Weights of a small image captioner: 24-pixel images, decoder layers 6.
Rows from block 3 of the text decoder, named by matrix and row number. Rows with one number belong to one neuron. Each number is 500 + 25 x the weight over the matrix's rms, rounded and kept within 0 to 999. All counts start at 0. Numbers have three digits each.
# fc1: MLP up (decoder.blocks.3.mlp.fc1.weight, 512x256), inputs 104-155
# fc2: MLP down (decoder.blocks.3.mlp.fc2.weight, 256x512, transposed), outputs 104-155
fc1.77:539544507545497502528524474464519531519497488518514548522446514558433426460524492493484481504485487543529558496553458530532549507487459555491527508549483489
fc2.77:504523488522499465516513482456466517519463419537451561544461532578476444461530514495468466484488484530535511520501521487527541466503485532530504469495509532
fc1.78:482500488460495477514483523528472474489495512530510485491517506471515516481507525527486502476537503488500473507456514479525460498497486473519502482473511535
fc2.78:499496497513483512475476486486483500565493492482515497498502513497477460499510457504522497470501491518485480522499506451487517504539495508550497510570469457
fc1.79:493498507485502492490495506518507486489509521509507491489518492484516505498500508512489498496507512484499491494482499505513485506494500479503484491490505514
fc2.79:506487501507493516478489487500508512543504511488506502485505520487493490490512484507511501482505504516495488508492514483482500492514507513528516512527498476
fc1.80:562487527497503481496503486506517479454481488468503480534497445509509508522498509463524523583475477458482506447515472555444508503499533494423487502506495516
fc2.80:498481476508510471485546488533478525534528471530493467507506466494462475522524482529480467451498477504479478501540471464507531498529470488506490490518458490
fc1.81:465554555556547541519494543448485525550466478460485469530492522541562519565434427421562567553433569504488493528513554496437564457523501504508471542556428461
fc2.81:464552506551505501536555509489479572509497470528474507503474514514500454536508466472469481491453547521539536492554489501546546480490461498480466539502483502
fc1.82:500504531486516495502484526501499484500494508495489491513513496503513509511475510482516518517511495487488487505500501506485489485493502499495496485521496496
fc2.82:495499502514494504494510492501499514502511490497500507495500514509500494503520486508498493499488509516506500497497513503505509493501503504503507516484508498
fc1.83:496490478463482458494490514531489500514538538548498503457532532464496486457530551573454477442541531532492477521450514472538446493481461492549508480472541539
fc2.83:502493524493499484470485506483452496580484470506510496521496499500468442509501452496516489435530462501479476535503508381487499481542487502577486479592458463
fc1.84:485512513492508488514485510487498480505495502502490493497499506505503501495492504490499504502513494502501514508506492498495501508492492499503506490517487498
fc2.84:491496494494485481504489500513468488514489478527497501526506499494488502504499494497510502489531488495498480503460514474502498494511496486525498497495493496
fc1.85:469496490469490476486484518519485469504515518516526484472513525489512497487520519524477488485520504498492489510468500478512463542481475490521491492481514526
fc2.85:506482518502492511457472496492489494558497497498512497494509518485467478494497471517529505459535481505469468530476512448482489486529497497560499496570485463
fc1.86:484478525459494457497485488516464458491506493540481507477517512508485506495528527506485477464548465484466469497463526457547442521434512489525498472483533523
fc2.86:489517518485527482490490510497469487557481456550522478515491476506485463525490440486494500429535464471484490504502486444522501512535465466531439477571400494
fc1.87:491505560481510449461511529548481468485515489516490472503521480504518504539494510500487494502490490462475479492491500507558488505489499469497458472514491519
fc2.87:492466532498501508455541473534508514506530479528496473481509511484494509520526470496512487483514497487493469488473522469506486467491518469525480509486505497
fc1.88:499507513514498513517496516485479504512492492465500479517503499508492501515476486478519522522489497506491495512520503507466535495520490518489495510526470477
fc2.88:495520505502488508513503513503483508493501471514485501513502518492505500499501500492506504496502507510508489508489511491515506476503494488509489501495499508
fc1.89:512520527510511496518522503481500511509478492515467515520480498531490442492489500489487494490493486518504518503544494522515523487506467504504505504521497494
fc2.89:512512487530478496514511484483502530506511477507456541508496538519484472465527507502498495521490502551528510515497493532521536476488491523505514501500518499
fc1.90:513486530473495458484510508524480486473502471522474463522526476505518509542507517493507492532491475456466467488499512499513468481500524477480474483494531518
fc2.90:493488509473525496491484535515476478551485494516493462531514482478507506526462484491517515452527476463481470516498497447479480484549495468540473483556448486
fc1.91:482532542489519487506520526515481498500475466531452471533525491505542519549471500472510514509489522471483471505510535498502486451495486462511464486515504510
fc2.91:501510524470515498509521503518492492493488468543479497494493490497502498501483495492482504486532483464516502471488493499508476472486492458502493503497474528
fc1.92:549515455511512487483532472510538533496503487521550563524456486549461422431521544536448468469479476538519579485569431536509525499491478534485529464495530518
fc2.92:553474483481511471486472442529511508532527503533445550464501501503434468411567515552487496500550441559507503482515472524493514491449475551498569478504515542
fc1.93:494490493467483485500492516534477485479501501519504478494532488469517532510505516514498503499507510475481470506466516491516456493501510467504484504480510523
fc2.93:494498500512503505490494496489489506552498489485494496504500509501482467502501466489517497488491498510499497524505500460491516496526492509535501514543480464
fc1.94:488558486513487485532477538506465490492473489506518473547514492465515533497468502494521529535490536479515504514493487513466536491548464460495477512508461510
fc2.94:510513455532468514517462504482507501505487502443489512527506513513493506490485497478519524545447511513494535519522487532485528500518518533468536523517498468
fc1.95:499476504461476470479494505541502494503536550540505488446542522451514509472530532563473492463528527512475452516437524493532436476486483465540493493469537543
fc2.95:500490513489497493468478508485458489587475479506520491517500497502474460512484450497518496439531462487478472536498505391473493485555489504570489489600442461
fc1.96:467553478496463457571458535505460454483450497513506457535537496453514538500459514474526541544479517461489499528498468511458511519544460460493489528506455507
fc2.96:489499438534451492518459473486497490503489495425480529539518488519477521495502477484519517550480489513491538529501508513469543498514527526486540523515500450
fc1.97:539488464531471501513514451476528511470490499473524523501458467515464492480513494488492493536473459504525552465544437544469547532509514526460520512483471479
fc2.97:527475505499497496479490464529507509520562537479455550470513498471447467420568514538496480511515475573505496506527479522510538491460493555500546493486524481
fc1.98:495460509453468456471512505532468485492533495550481471469547517469509520509541530538474467456529509490456430501425544458555430483467512456544473488450557547
fc2.98:493494528483522482470485521496451477580468469536514478525499485499480465529477450492510495419542452471473465526502498371488486483558482475575459472610419478
fc1.99:484485489463473459508489510523455480499520505544490490471532515461505494477534533541470481459548511512488464517446540461536448494486472468541488494470538539
fc2.99:494485524491508489464476508489454485583483479505524489514493495490472457510499450498508486436543460488485468524495503395484503490541486501572475475591441465
fc1.100:506489504505506511492504504500509490491502511486489494507514486504507513517492494484517512521477495469479488497525493518492496490503523494488499513507511490
fc2.100:524464511469510502475475496533526493523525523491474489488519476474489521478491508531506505504533484495491471489495497514481466465491525498497535487491518483
fc1.101:489561471501480486553437542493466477498441507516518472546508499469502534486465507491516538521499516474511510531502461519465516509566449474506485507526447494
fc2.101:490534448538461463544462509484494478500463469449451526565513490514488505507470480474511518554475498494499557536508504519491542501515541535481542521499488456